A small self-supervised image encoder, trained from scratch: 36250 training examples, 96.0 epochs.
Rows from block 3 of a small self-supervised image encoder, named by matrix and row number. Rows with one number belong to one neuron. Each number is 500 + 25 x the weight over its row's rms, rounded and kept within 0 to 999. All counts start at 0. Numbers have three digits each.
Before each neuron's rows are labels from the 100 images, of 14848, where the neuron reaches its highest value: "strongest on" is what is common among them. Only what is clearly more common there than usual is listed. The data: patchworks of several textures.
# fc1: MLP up (model.blocks.3.mlp.fc1.weight, 512x128), inputs 0-127
# fc2: MLP down (model.blocks.3.mlp.fc2.weight, 128x512, transposed), outputs 0-127

strongest on: red
fc1.500:527491487514471527504495484476506508494520493504481561517543492513484492531519527483479488497529481507506513510501503491504517497529512505523516506492538530462523489522473485452497520505511525547538541518529442481482520497529496478490505482469487481498518544480483432521538495530490498545448522489498485440473536496505476503463495551483485458470514545524508489498553521504458501515529
fc2.500:506514478516508552503504544489523515500517469490506501540504469489500487495476489512482518504520540494497480522498520476495495468470475518532489499505508474501473513484473482500510532549466475479472460452492528497503521524481522462549553492560481490496515509484510504503539514438519517524551515484518488491511509521500490502526498508503426493531464494518461484503458550480506572491519

strongest on: checkered
fc1.257:491523529529492519476484505493542500468516472489495449474498515479533501496477514500494531575520480509498496525441541503543514483529505450481474490483503531462552473501477536497493536496494486474451508508453481522476500534472499473483483486495503528503501483480486467497475519481509568526526531502502509500527513542484512498523489485541487531502520525503472448529529527517480531503514
fc2.257:535477474538511471529500513535490550516512499515509493573485485518474494487553520471502474486518530500482496495538474518472510520482496526512546501519485476536465533513471467554484483484503541497488480503532492466511457515547501492538505521496511447475510488511487487489475526505501486477532498522504507501455530501566482534445498499483505493467492490501491517515539461503496528466526

strongest on: yellow; plain
fc1.316:483522499581503442536489522502505514530516443528504540486536481487520536461498478516513502501520511464518534503481489488509519485541469514484541473490528515512488519511546518505500494497437464490482492509524557500530519485531535502499476517515462519469532491540504503486482509531437493517509501470481492458517519491495463515516503471497484478462496506472480487494522473482466518497469
fc2.316:503507507475505501525448520506467478513491519493512514484480499523453475498462530532478513467517462505521484504543473474534502528491519446522480536507531489499475525498508481489512481550476532552511516522499482510484494504498496498506486449525491485465491503491484503519536490492508488562558531498495561506494519532498502459541491495477485465491456504493575554519480508502470493492487

strongest on: rays
fc1.351:501496502516507513506453483478529530469481497495514471498496488546464488515553488526513507500515508522551480498510522558484517502544483510488532545491524529493435496523485455516478520465469533509548512517487514525498499475485500486481493480502533506486466482496466535513483525533516478549484501488494463455528510479492513545528445475501536494484529536474484466499484486479490475548511
fc2.351:519536529509491493554548475523490509512519524499496489500494529530511521480481528521526479485487474470510536475484479495513494493469482434489440472521493475495555489475473536470495448510486461491539491499529500450489478505500448495540541541497462482482494484489544493499525483487494515495501530497514522512538489495517521516478509542475471490494493502484515556492516494445524479479525

strongest on: checkered; rays
fc1.210:515489509493455472516525541467460532492463487461513491489463536505531458449487508439464498490510489566503505515493471545477492502490498492493489534489492497509523495517514495458537520473475482511496506488461503504494508537482538520512488543483466476526474495514494483543459445507486519531492522518435514507498471494511506535492511502515469517482541500472465543488495514506506478536498
fc2.210:543524514473483515500504524488476510482517498514516488475486500530477456523538510551496517503463488480526520466459529475512494490500486460527536494536536511490419477460511492534492498517519491503504496549528460468504531450510496494509498505510505521459477517491520513489518516484531498488500496484447551541492484477467445472501479489531507490506466498516536516477476515512518523472554

strongest on: dotted
fc1.315:477491523505510519524493548515492466461473488506487466509529503473512488497510514426478478507509495503486463527466510499489523493539509471500519497500508552511522465526483478487514510526501490470459491491445503564464481522492473448483513481498529517530516503498512454485459491497516496570514544515511527461505475488446556535509506515557495505512481503481498497496497499512472488488509
fc2.315:521515468515471494460469511468513521543483473525523502543489478529470507479512476502484540487470510511490512506513488500489510464505524515510514479458485482497498500512504474576500502499499513516527530479532476479489474464514508525539481556519546482465520495510538558459488521494452488478464479517546494525503519518540490450502516527500503478472444519517511507502534485484456519512526

strongest on: blue; brown; patches: two
fc1.236:501474498493486505539472490482505519523542515505513439484524485478468479514500521474519510504499503495541516531534559502546482519499459508523510506492503490462480514456505501468527536501509447485487509486512542514465428490551487472466532508520503507498536502482515477473506516480536490497461461501484439448513534464488491497489489483502518465478481512451491485501488507484499530531476
fc2.236:500508489518481537467512453553529507501491482468549506518502498538496473514484494545515519480529461442472461494493470492447484454485498466479477517497492504493553492488512474484473474479486529513524498499522512490525487534476499497479475502534472465509494480504507504520502453481540474467493530452514487451552488512469490479528508481519453523463499499497494513490461529507463525486480

strongest on: checkered; rays
fc1.141:550478535537492496514480517495481538539501479521523537508514510463505497522469497536511480478528485540506469555514530482509492552504546523515503520441507471492513524513470482439537497479512515483485496500448485531488482505485493457516503479467471498516483477542459514532535482446509500534495471502474517501526446477498504531495480510510483524514503496452502518487510501502483477513460
fc2.141:494494522450527492493504487466537501461508542517491492473513496512507510482489532489512515480480502484545485520446444504440482489475488488453458468485473485477517469514521507531499475518490489492547503490499516501499444533499529561520482510489542524524484460522521474480468519541497472520495548514532511455515523528497469473468485480494504490506533518504473485523448506511506487506528

strongest on: checkered
fc1.14:519518531483528512511518495503485493507532457454512498487521533559486428504454510499543478527508477498501514512492508483523498496529523510520435493522508459507483474503540543520535528503476479492519519519475479495503520509491498467521464482516461478493480530480522536463518530499494520519493440523510481455491475535492463528494512491465490544545520482519495455491507509469494514480473
fc2.14:514501478545496504492494482530522533492491495502512497543504512469501502505552502488466526485499504484481509465557468512516502492448496462491534506499499505518467494478498464490484496446471507475473500451502499487518516485557481501507481505462556484464510490502441437525506478546502468471517525472502515543468516499489502500461468491528500469463526526492553518521521467524485497474505

strongest on: wavy
fc1.259:489509522486491481493475526466530466453498492514491479513510501465523475524519495504489517505508497487449517479448485492478505523514509462495492517482504538495509492513513513477481484534480562482464494467536499531470483530496472476495495473529514507493543500483555502421479523464495544487521547525487520459524548494479504529478551530517506550532467515468480494516486513491494486486475
fc2.259:484520429528521515474505459507426489481531487496532515464468478560476492463498477459513509520447495517505494496503521521494530479487481520503484516533514463510516519499464481489502485475521480515533519556521498516509518468500534497519510492476534484500475509517496520523521475495541479520493474502502473482468507508513493467572491503480520472478505466501484538481478501450485482535535

strongest on: spiral
fc1.254:474493499479483509486520530469473531521501466474484486472494508487490523496520518516476532506509490511472507484526515506510514523490490525509501513509477536520498487443481500471517465465455515504482503510502528526450466502467475510603514494484485544467519491497516470528533532494498468529513452487443563495520520484489505469476527531488490484454529497508489483505523458492500505542479
fc2.254:475521505507484518525485490523542470490469524500532532549464510514477484498526488524546462506521510468510510515489472491480501479539486478495526492470562501523468492518531501559447539506515485509500509497469484470523515493477510457450490477504502459515468470539487539478448486523519510447511490519526486531481483514459479510480501487524531499515477499519487497489463527532482517454502

strongest on: green; cloudy
fc1.104:519531483498471501494540517506492488514481491526482515537493499530564541534501495437502518495493514506477494486534508542472507477482500525511490556490497532511532467522496517520493461489447510496540517549486544519532494489478494532497535478498487519479549518551469475524496501493537522480479454499468503452517468477483485497462527500476524524509533531495455489481501529468512500505497
fc2.104:546491501487465544456501498523496483479478518471530505537538509529461467466493540531537480514473495556455527477530513478502526506471530560519497489512492483503519513464477488497511501497502457537482488478494474486422516524498524550505510537481550520508493473502514507509505506523481527471453530517523498486471489503504493472491497463499486480549492494473508503465503511499511459516504

strongest on: white
fc1.385:530486483500523496445492520470490497478492506472456505517450450525515494480466536502508479478497508496524444534500478489498538490513481485537483449452491526480520495496567531459486482459520511532478482510506571530504495537504546495543521496477531474492519492474513484480492503510491493489490525502546501528489489499505533510492522519490467509525531530486506485513443540497522513512496
fc2.385:495512481473495480518519458525543436536501488491488501497506494510459491509479492495473523526469517473517497482511449452490494522487514494444479460489527503479517480538517489520499502523539508515492515480530519475561538518520507460450506518521506480501513524516510508508538506505507525527497508469458476490539472511504531555481500498523473513556512507458538497479558529515524466509504

strongest on: yellow; pink
fc1.275:530510468539516448487482521506455489522478478518519483497527434493517525495489495469446469535520490457548492485496490504457503455528482541484512526516508514495474525528536547509489481495495501481469472521511524536506485513493492527466482416498467532501514474539490496468474471508509490539531465474499487466512511517486465490487510452474516497484499488518483519507498468506498520486493
fc2.275:519486464526481470489489481527471529552490498546500513478491515492486519511514495527531522487511446498480536515498486462540508509508524496453502470508485496514500497503495540512502495453518526526539512492512499459501500515518484506507479470544488508518517493478460490498488504515475489485523563511446503527556572521481469471507459491484461456452461470510514496516501517517521519509457

strongest on: dotted; spotted
fc1.294:480506484489491459502517474538474482468487515496543478496469503523515534499513486514531523506481511481503448466495517537535509490497469500510534466502514499526514512520505512536507538541517452557510462468519530479498464542514497504533463493464508460524522500482461491461538510558513529473453525522500468481475503514512475549525495482494529528480537517526516490521498483492532530480519
fc2.294:490483498509507535473499511475493525497494473494503528533516512486480472501476510465465501481495422527465509543520497460449510510500496542493493540502496484504468462525553524490493428501503517449515524501497526503500482456504514484513508516511494525490472517509553499535468490460518463507503472502491534554513532521523524446497545481517512458511464483489480484492501512525482505526515

strongest on: striped; rings; spiral
fc1.383:501515527484499475501515535532490523456455439481499492484513527472513516466521513478519497484512491506509506473521485532434503515489495500471505495496524533499478532454491471571444460543464539513467523497511540502518489483484524492492518486536505496517488517494494528497506512516506512491522504492458486486501491458461526524468458519479476536477492499460537452495504488539471483540490
fc2.383:486494493526495508524491452470498505520577532504534482494498493538501482500462529499483493540523490511467503488480501431492502447507516506462512527462488461493520493506476532463517507481485474523557475500461503499442528547465497506511527527491489529445481501509545479540489480512469513500473508458521515499494503527498495489500505498487507474511490517486499517494475502486565499456476

strongest on: blue; rays; cloudy
fc1.20:539484532482525489450529480494493503447528510462462509549503529507497545476528476433526478507535451474484461503478503499491498521509452534579527484495515517514501466505458520492477516555551508499491466495525478462483509542474475490512490505520512485513533509500494520497493540503530494485470483525489510516484503520507522523437484491479492478496497514501513502500501512522488500498476
fc2.20:475506505438475514538491485534520462539506456462524516494520465528483527516495526531506503517488530532488524501465513433485507536476474454495465472493502494545484530482516499473504553480499515512488510509470487490513477490472482515510538496462452484487482522493476505526481449522459509493499549543485513510513512542529498468491481518442476503497488486499494529513496500464483466499477

strongest on: white
fc1.388:490530502514487526473511515475450509533505507547528563520474474532502529464482524529529495503484485518502494517509490498494547486535464517544531498503481518505501457497463549516435491491480517510485520469501473507475478546478508520538500530485465461496507542453474475482508518510499452478495517472496508485523501502509468464492493499442491508519488527504486496542475489468503530496454
fc2.388:507489513526523458495500502533554516474503449492505537516541510453490473486496483474476533509482502492522499520522524506497504517461547500482512556492489521505489510498497535524548506569453539510491490493468483489527503504542483493473496473538498536500508502553494475529482517493491521525532499496516512517471450493513493530504502545539472525488483487485469529444477497493466465520522

strongest on: checkered
fc1.317:538529512507499516473506467522508484514507515493502472505500480530443490481501504492477470466547473526540519451491523488481478520560476535528513522475440478473525493517519512504461481510481559510482541481500503476498490483479554491492460507511494512524515549521485514488478509524541484554506467518515479488482469538506446473493501477487502533556492486480478512496481487483495473512513
fc2.317:550471531493554494537479501509522523526503497485514521511502497463528488539517534539534535520459533500472535512518487521521484484469524481450462479499551530502472497525511515508491512483513482498497489485471494551529519521484489495510547485495506496495496516504521507504494523483491541444549497524498502518497518510505495543485515511542493482445521537528542493525549535540494516455486

strongest on: white
fc1.131:502489473515498503489461476513512530538504453503490488499501524484493502518501488538484465484496473499490545482507516457513502498436543523518486556499536450482471510472496511484450498517484501524482524524515498513514538484496477472506476459528508505462480534502512507547487494479496519497452492457471519537500531532497491447511517531519492471504516554476504526491524486446486524556481
fc2.131:469494524461537491488500531489527471492487487524509495483506471502523473473486486486526514493501499514539436559475485490471485499535491478514483461464446535512508521499492515569545476529482528480552506506489498509480468519491487539498524533494493517526529490508540530500468493479484469508481531526527506457499505486525520486487448469481470480485465463540475490487450500520500487477512

strongest on: blue; rays; cloudy
fc1.235:505520493511497489483477473476497489488484520511582472499518498477466420513500477510465499538485515514505500553484465497509467483497496538513524540457481516500517530514504524471518454484532473507529498498488528515491499511494481484473522450478461508468444498496482561465476509476482482514526488472509446487467509502490482468519503453520531502514507537511481516516490484529498529514522
fc2.235:511476491472529517476511518474486503511496518530471551463533487513522534500490482490512500508511529521542509518480482531487533466486554509495528512529481485508471518501498517527465512517493437522520444509459533532503533478498488523510505481497468472502509468479507467506467464512516522484497478454442493467532524433445473512500511486490496464467500463498497515464488495547509498498492

strongest on: blue; cloudy
fc1.224:426498495490469492512503476490507526495524525510520533491532477479491519521505517459486483514459496530506471489490469517511506540492490526522508506501486504453475513447479477554479533526477492514482477474480519538457487463495505486470511507501477492493513483513502528527531524488461500535456515508489504527471494520488473496524497477460493521585484541510430496524535465508472507512496
fc2.224:521519446468521529517516533511516496498486496482469544434504503529492478503497519479538506510495524495501563463547511512546506515461491515502514545517489483523550494506475511523519486554512491477459504450496472489490522498470501499539507511512502529534479500526463535459466487518503490504496517532502468462501490467502493507524520484517515499526468456506528499565521504485475470519474

strongest on: teal
fc1.484:479484526535487505517507500461465502518469457507488477529503491482486467449487541471470496535520470469546502479507504480499505493489521503517501488514475455485409502564489539472518512475519483534533490531487466490496539493515483496489490512524496514541489470526477485498521521505461502538493521553507450539488491515482515503508521516516505476525474514533474524520476457520504488464512
fc2.484:479520504491484531473486520482518513502535504489491525442471516494529471482488526490510496509484549516515498517475493539502547481475501464484520499469507511514507505494482449497470533582481481506524482449479499515516505498542501448521496477529506497472464507484515498491472544508469515493496541480530513557510541481489500484464501475504496550502513510496474534475512548522509447517544

strongest on: red; rays
fc1.440:477496494548498531492501526495473525497502504516529506495497504451511476546498490511471484491537530505501496485518514524479509507477524516500505541508483540511508507489537489533505512453538504480521532494485528493514465504503530482503513466469545482498503498449469518511519452530524474509464526532507443447534479437487492487550544530454482506490487532528483501514470480482538491456524
fc2.440:495501501467570492489518498518530496503498504478475528476507485506508493479504482502488473533525487486452522530441494488469481488513484469531493488468511455487485507493479475463471487518474492505504515501475479496482526545537482535504480528494550535475476520542469488517526527484496515424525468525498488546487483505525537533530491537488504489504501491516544511460502570536505517503507

strongest on: striped; rays; spiral
fc1.306:551546546481453538513476532508484555481517482470492472506514508477490501511534478517553478491547509474507500532455496489473502492516501488484537530505498510546457532467490514529449510489509487534524518512456535485479499498492534508455529474544543483462485491485499499529530484514473524489501493483503489495494504479468522487523454467501502527508487542461497493501506509523493520536530
fc2.306:506498515487497517494551530538501472516468513502526497515492517528487508523493539519501527511532501490530507529515511491452498498510533529460529513487458512515538487503481526467482483514549490471491508479479516518476531529472485461449532465534483505500453476530494528533514508497492525525538491464532505490518558489492519497490504471455446492473539542510519504519499517494522428522483

strongest on: spiral
fc1.352:488512502508530481503487500541511498494501534492503534494510481466519542507544475497517491501450491453511512524499490508496453482489563520483480512498543522524481544553522489482517516518440510520461490483511510492514467431504505502469496443561558518511477472507505507478503497512535509476487520510462512496545500493476514523516535511468537538487519491474518496486515511503519511455513
fc2.352:526506521524490513494491485490495462545526492534462498477490513489501526538467520514477506528492528537479459476518515507474510477512472489500529503556489513475526477463483521454481514476531489499532475497470506497478516556488514506535497504441437467484533516510476518486461499451467473501536478522533534528450472526513473526488478479538487493484501513514511480502504543512492459524490

strongest on: white
fc1.88:493490532494472531555522526504536469500496522530517496455520531472525462553533548500483511489478492470497504500524498476465485478521511489512527508493459562505501473528507481445543522527458517484485515473493502481477520548473430501532500513548510534512500494536506470452508508457498505530536516511505532489483475479491503504466498501485490519500466486500521472464501503495502525505515
fc2.88:495482498446500526469478494537502497506482482507482468502479494496529481442497501500523504530494530503508468541491481499547512528543497478505492484497515467483511534499502522585515509484498513506529485495477500476493428512469549507449477517484508527482508538485544554525467491483506452498469510529503507497501528501485499468514483466452484516471535519540479497501454478501495516504476

strongest on: white
fc1.502:516503468509514500524487488519514496468481464543509474478493527488515505483531475517450527448503528547487548508548505496483481494500485521481507519516464461458459472512499487549518501511492512527481477521473499494513476526472457517486514469494516566516511512510539504539514487536478496514464469529509550516499493507526538513463473494503436517485491496519523460449516479485483498517480
fc2.502:516517511488492519470519501445510492485497527482482513498514457488497499492461504477522452479476498489540437492471506468543487545528532487510460487508492491510523543531474472435520505509493486513478518458502528526505467512474514455525524510494515468477494510475483500510501500465503507505509516464477476493452464489476458504471473504512531503535499475495459533480495429520487512446498

strongest on: rays; spiral
fc1.78:520495493491538538494492538504538479487534527495541519520512475511531509537508530534530483502538512492479527505485543508513528503518486477450515489527485462447492509475526519486501489541531465491504496540525498525546503506449459495485502520532448516532476499474463509510519467556488502499476506516518458514510509496455503501508475532436489505512526529526495492533511529455507480496515
fc2.78:546524462513495522480503506532497522538460501530533474551500500537468500501488475523497523506565495503524531517501513466467493555502503545490516503498501507573478497523461483493501508438474491479523505523548503459495521481550504508504471505551542500495494482477525507492498520510496492472530502488497538539497518491520516533495505484460513461524492500473503537518531491476497539494519

strongest on: dotted
fc1.77:476535508449487479508494505488459482470522484515492492477503463497461489495514467512475501519434478534504510529505514484542448463504497496500525479466493516569514485511545498521529505474515471523535464543504547476493532467526500483530496497485481496526499514483511476526503490536526523524487469492508500477520475513477556516499479499479504559483532461494499474444477487493493538510496
fc2.77:514463444543497509532538515505532480540461527543501525549488526483518479516508508508519498546481513487480499472496518533495520557485507500506467500519495500469492539542458486467474527507498543479466528488482459500517493494498478488530511500494505514450540493495506528487487473449481482494509524493512487510498527494511451464496499498522496501489467524496496547552526483449455490489537

strongest on: teal
fc1.67:520487493452513535497500492464481492474493513475495478539553500506512503513473466466486489537504538498520482465506485533512455528495514472572548518504480487515521492498481487488501506501480540535531530555508478537498530479477507520457510503526494475520545501520501496495508573513470515534473484529479487490531480497514496466550499508502516507527498540535483499518502468531453512481522
fc2.67:462502502493521505481483461534535475527523506497507444452480489514518510511503501540494522511493498510528498479532485523509519558517516499502492481530495483501467533487479470491462488530498499497486446490508498493498545469491543439478485491477481515536470465495486475494491484519536482473501466541532480505545467558490485510475492514506493459543488482451498510547530485530469481502539

strongest on: black
fc1.288:488507482459477493466506491533540523553494488512515496493425440509428474500500509490522514496486505483481472498511511510501521494530508479533473498473544509459507506522507522497516496482486539450462520510476487549525504477503452515497525492458529525523507532477501519520509515463512516472473465516514499504519548510515500516509548490493498497523459497463498471552517510543493501531514
fc2.288:509498475538482486540482482487461454457528538546518521495538515494566498482498470522467526527497478487526489484501478536518478488514519477449518504519499524538506474485501488473498528461499468548525473473531476475490499497508521511492473501517471472481520542463500467446529504509507483521519534479484478513504477515481526498473468525493493496517515486505533522452530500448500518482452

strongest on: white; rays; plain
fc1.345:536478487500473451502512516523526504505523472531490508488527512515459483480525471485515516485490559486486473479495477469516498501509513513466527485536472515513459507482514532454490500429539485543518488557492524488418487495482537515491494458488479491501472524494505492499497503529529477470514504537517513523475448492536543507527496501517531477515512496516511465502485510461466464510486
fc2.345:470487486479509550498472486505489479473480522510430460523509484498571522476497461519566511500472485551512508496520529482492504545464519512543511475515520511483495513461486525517475450482484493487500487510523467532515489539518479468533517481509516555541528499511538520520466528529518523507482507480490509491463510479521487475506536546509518479479498507530504513467506501521530506505513

strongest on: striped; centre pattern: striped
fc1.15:499512518493531504486475487511488488477499490485521516496472525452529509535514511483505496515548474512511534534530491548527512504489483500510528476502554488476506524491496483557524489475487496484506528438497528516515538504448491508493483491495492465493442475492517501459493525548493474487514510476464522548466516475516538512447522539471463461568474504518473507493482501497510516530511
fc2.15:502469499451506481517519481477505504525493509516497481504525490530464493502483553506483454488553480519495487479504489427439473481492487474506479490528464502539492482519530524453439504501489485493540517542494505532495489526493526474518521494525524510484518466549510498560497466493486490476509490460507484477526468497518445443531494507495480502499509503506499498524512482523506506459459

strongest on: spiral
fc1.466:494522508508494480475491515539474470470501486498476495552521496533499484459483479517506490443502501461454529457493520491491489479460511493488518468536496471481488484502513526517511468562552498525493518429511488511531496521514516508530536477498514527496503489508535495510502521511485495498547517500507465538498507543513552506489487514508440520496499490476469538542491511487520471559464
fc2.466:508517508504536498504519489507461514527557522520539500504497471469515526552496495472524495540521500514527483554521490501537492522508499506538515502525506495497519529547485487472484508453478505442499496543496537526466492460528489492480462499483491490455486493513474525509467487494504491475505469500498515480507490471484507490543537491507500483498517535525545460509490487528448544467572

strongest on: green; black; blue; patches: five
fc1.338:499479499495495508539494522475450510506496534532489461482473534486532519562493505525498498488492487489486540495478512485531526537504512489474478423484469482490468475467513508531507508514460517523544517531495538509518457502511487483509493507498511511489508524532447497460507495506526512527478496497478540521503520498458512548475475479535532466476458515482445475513458498513501467478461
fc2.338:476495493464472503486498498524529493487522465494497510530506495500495524447505446479552507502483537543501468514502485492501454501512500516532526509497508484509440525531450521439511471514537478460510471532548494488480469464463491522479503511457457486488515494513496479507516534507508505462468476509510518478488502536556483537466520461452519535508532510496483493519516491490516507517482

strongest on: red; teal
fc1.160:479471497459501550475437469516449510479543465507501494506514481481511531508495504520472492466486507465482528505515469533515474520514521501503514496522476535485494496470478538472494489513504501459490488497513478528494479540533538534435509459521507467519503512508498500471496515500484506517508511567526428478540494484480471519525504506510472512472491495512532523544525496479455481483468
fc2.160:477528523508454510542503520503554514509514524502512504489491529542473432523511492525505499526499491515519509471482467470480467492514490491478505508518544472501492534501511456480481466505484499499519515534564549470506520511491471445517507535470511516482510496510515517544475533437486522467476523468513535472499495526496497494529449513520494504506539514464514504497462484532502512470463

strongest on: teal
fc1.327:480512527506480485467489475507453492464479483507479487502508523524520533457487495490437478492487522489531523500493491453484486444502488533508516510495505471492513493477473544504466473509488500464528515475533485504444468512497514483495526491489508521506511469513500511474500506516499551546520437547477494501527511496523524482530490484512506536478432572511484541467495471511496529503469
fc2.327:504494492507534491491485463495488490532480484470522464519516488499490457505520536492543490470473486502532485486481471512530456502494478501469462488478472494463497535488457463502556507489519447504444469536485507508493456476465476490490457466469493509502501491569455477513493461466514467497492491522486529478515510471490527504513515484478475489492526500502493505551533486514482467508556

strongest on: teal
fc1.497:485450500503554538550495480495505496491491505518498448521501469480498500533493492533494516503538478456531502479469494466510439534508502505513504501509470464501446489541513527477492504486544500554505522490480486482471515511474504487503510524447509495536474482500497506493542538491512506484461533548509478520507470512487491460512487543506520453493463515520508471470508440518490516486475
fc2.497:497497519485509535513463522529505506514478498427520484531469531524495503488462509532480522515516514516477503471458480481494518485515482476509494526486489506493470504506441457459484533547461507475528506480519526564556526484476465488497531488513473520491508491483495500528526516473484528545496534512533506509485522524463499487545501480518513494492489520474516520465461522563510493460503

strongest on: checkered
fc1.271:466493535543540551494494506482456501564530499460493494492499489487485446492516461509455487489477505499465509530467539487475470515499517498505514554540508535510521536485508509498499508507513545495536492520495459508519525509464515516520532525477468467502507449548484496461494473475496524546515473503486514513502449494492483550523495484488472481506500510485469498509475498502473462534492
fc2.271:510476481478476503508536506502508480438522514581515498509533505532516561514528514511489541473485508520540532482560492518515512474502503543542525478500477482527483498491514536509477491518496454505487482477478503505489522523538479491502471506504523522534472525462516492541474513522483473494487518504482497488510556517471482462495496523494501517519529531525542488540473514485550502508540

strongest on: white
fc1.19:502486435481519499533492495487496493509519515525507503485513500488490535472485468498471486476565500495454481477477496466505469504528470564518509482473543531496515511522480515465451502523528499523542501474528499509501516536508495444523485507488544489514496518515482484534461531517471501527508494510476554480516529526510537520464444510527554488498509531480529491505531468483498478519489
fc2.19:494514534522470494502516527549487491485485471483458488505477499535498497527531512507462514514470487459521459548506488527494511471447527501486499500562462498484487458522545502552519522487524505526508479518469504533487527491530526534493506498525445524500491471504490534480519504508529512503519523542552467496502501503486506463509539475458450525524471475546523489510511510492510528481484

strongest on: teal
fc1.370:516439506470515494505469512488508498499537491470466490530517545502456496497484534516495526508499527491498540520486542500490518502524459504517534496457492493533488463492471451499524513518530492494500522496469503529532532498540532485539501543485488482502489499471509482543486516478476526510498525481491515507440505511480470506480554467530504467540497529500480502452454467473503434498518
fc2.370:496484498544495459488518496503491541504491472543532510477514461495516507524543490503502511467519478526543476478482491501512454487532485476475498467535543480459464519497521522519489503509492474502488514534537467479460488490506501487526480478479498499480528515518459459518504509483472453478548537525520493516554475509527541500446459537496478515491516492480530490543519533516515473459482

strongest on: striped
fc1.505:506506488524478410455461511465539474461510462541504520509490483473493476517488516474496487486520509534497501504515453512540509485487484483514499449504514482505485474504492520495513538523497507493501503472522517498446473472495446515470539488490521477506494534473509466518495542518464522485470548491544472473500509517474523478457513508487480542515476522506500498513468518547517522508537
fc2.505:495488476468490529499551525519470527512512516476490471497524565500473524490505496535510532516528495450526570541489519495456485469511517499523510546492493511490485465502475479542515512463497509471529459485480504495512539495482542489505480528522509471492458486527518519472485474527486474509522488517469473520511532503523499465520459510530520461480487545470469494552511467500485503495483

strongest on: black; honeycomb
fc1.195:453516495511523496530472518497498452476533518482469487505502543514513495483489489542489513519472509491543475517490532523542482492535509481522487517528481504506498499460494488510494523454522484503475482468537504465524492496507516531523476508492511474497510446521454502503533478524556467565497560493506468475510530524499489465495493488460534502538519540498474537515485535494490558505481
fc2.195:526525492530460513497501422512488540496474514509483505514507481543526507484486529473516506484482490524503466474512510497491491499547542514473464519506489514491518519511481515489505509530521531557501527568511493462514519518491474460489517477496477483504512490503524516494499498480499532497478487508486484517540538487532490495519498521501514433464475512435541460480570498459508494469504

strongest on: yellow
fc1.90:480507478479524502471487452498517462463499501496562518497466499518514500447480516500478533500494516489487495537478497491465519525476538532488517487470503520446482489534470551480519551480472509528463503479498515494540518454457503502530526490480454458506483509523525512528483523489510543523518516512474492530499493488510467516507520500501509556492499488513512499558460512495446486520533
fc2.90:503485574468491505546534514488483527502491472476510481516483497452522491518524500482510508530475505551521503479526489529529492485514503472474473522522500479507497518470483441492515477519512468470484499506502495485512435515552499462466497519541482524512505494472463483456505494502486450478516485502515499488488518520475508462466487502533556472519494526479501528471486478471533464458460

strongest on: blue; rays
fc1.10:550499495498511491496474518558529475473534464489506498538504504541545509504496512513520467529517521447495495507525493454482517472474480498476490506543519521467488503509514497460514522518486500493466462505486483499520513499498528518508534530504483498548534509494507459465576490505500505488452488510515544530499450516521530458504498490481522546485517489508461529483499461496437498497487
fc2.10:486504483489494527530539518453495503492485588488488513498501481479458484489531510483475528474487469535498538498476506499505466489535497508532487494490468468554499463488519477522487531487546502493502537533479506488485485529486462518518472456505522493491492511481509570565482535531522479495534518478485481507472549514486461536500486538500495476513466504508524475507502510488530505513524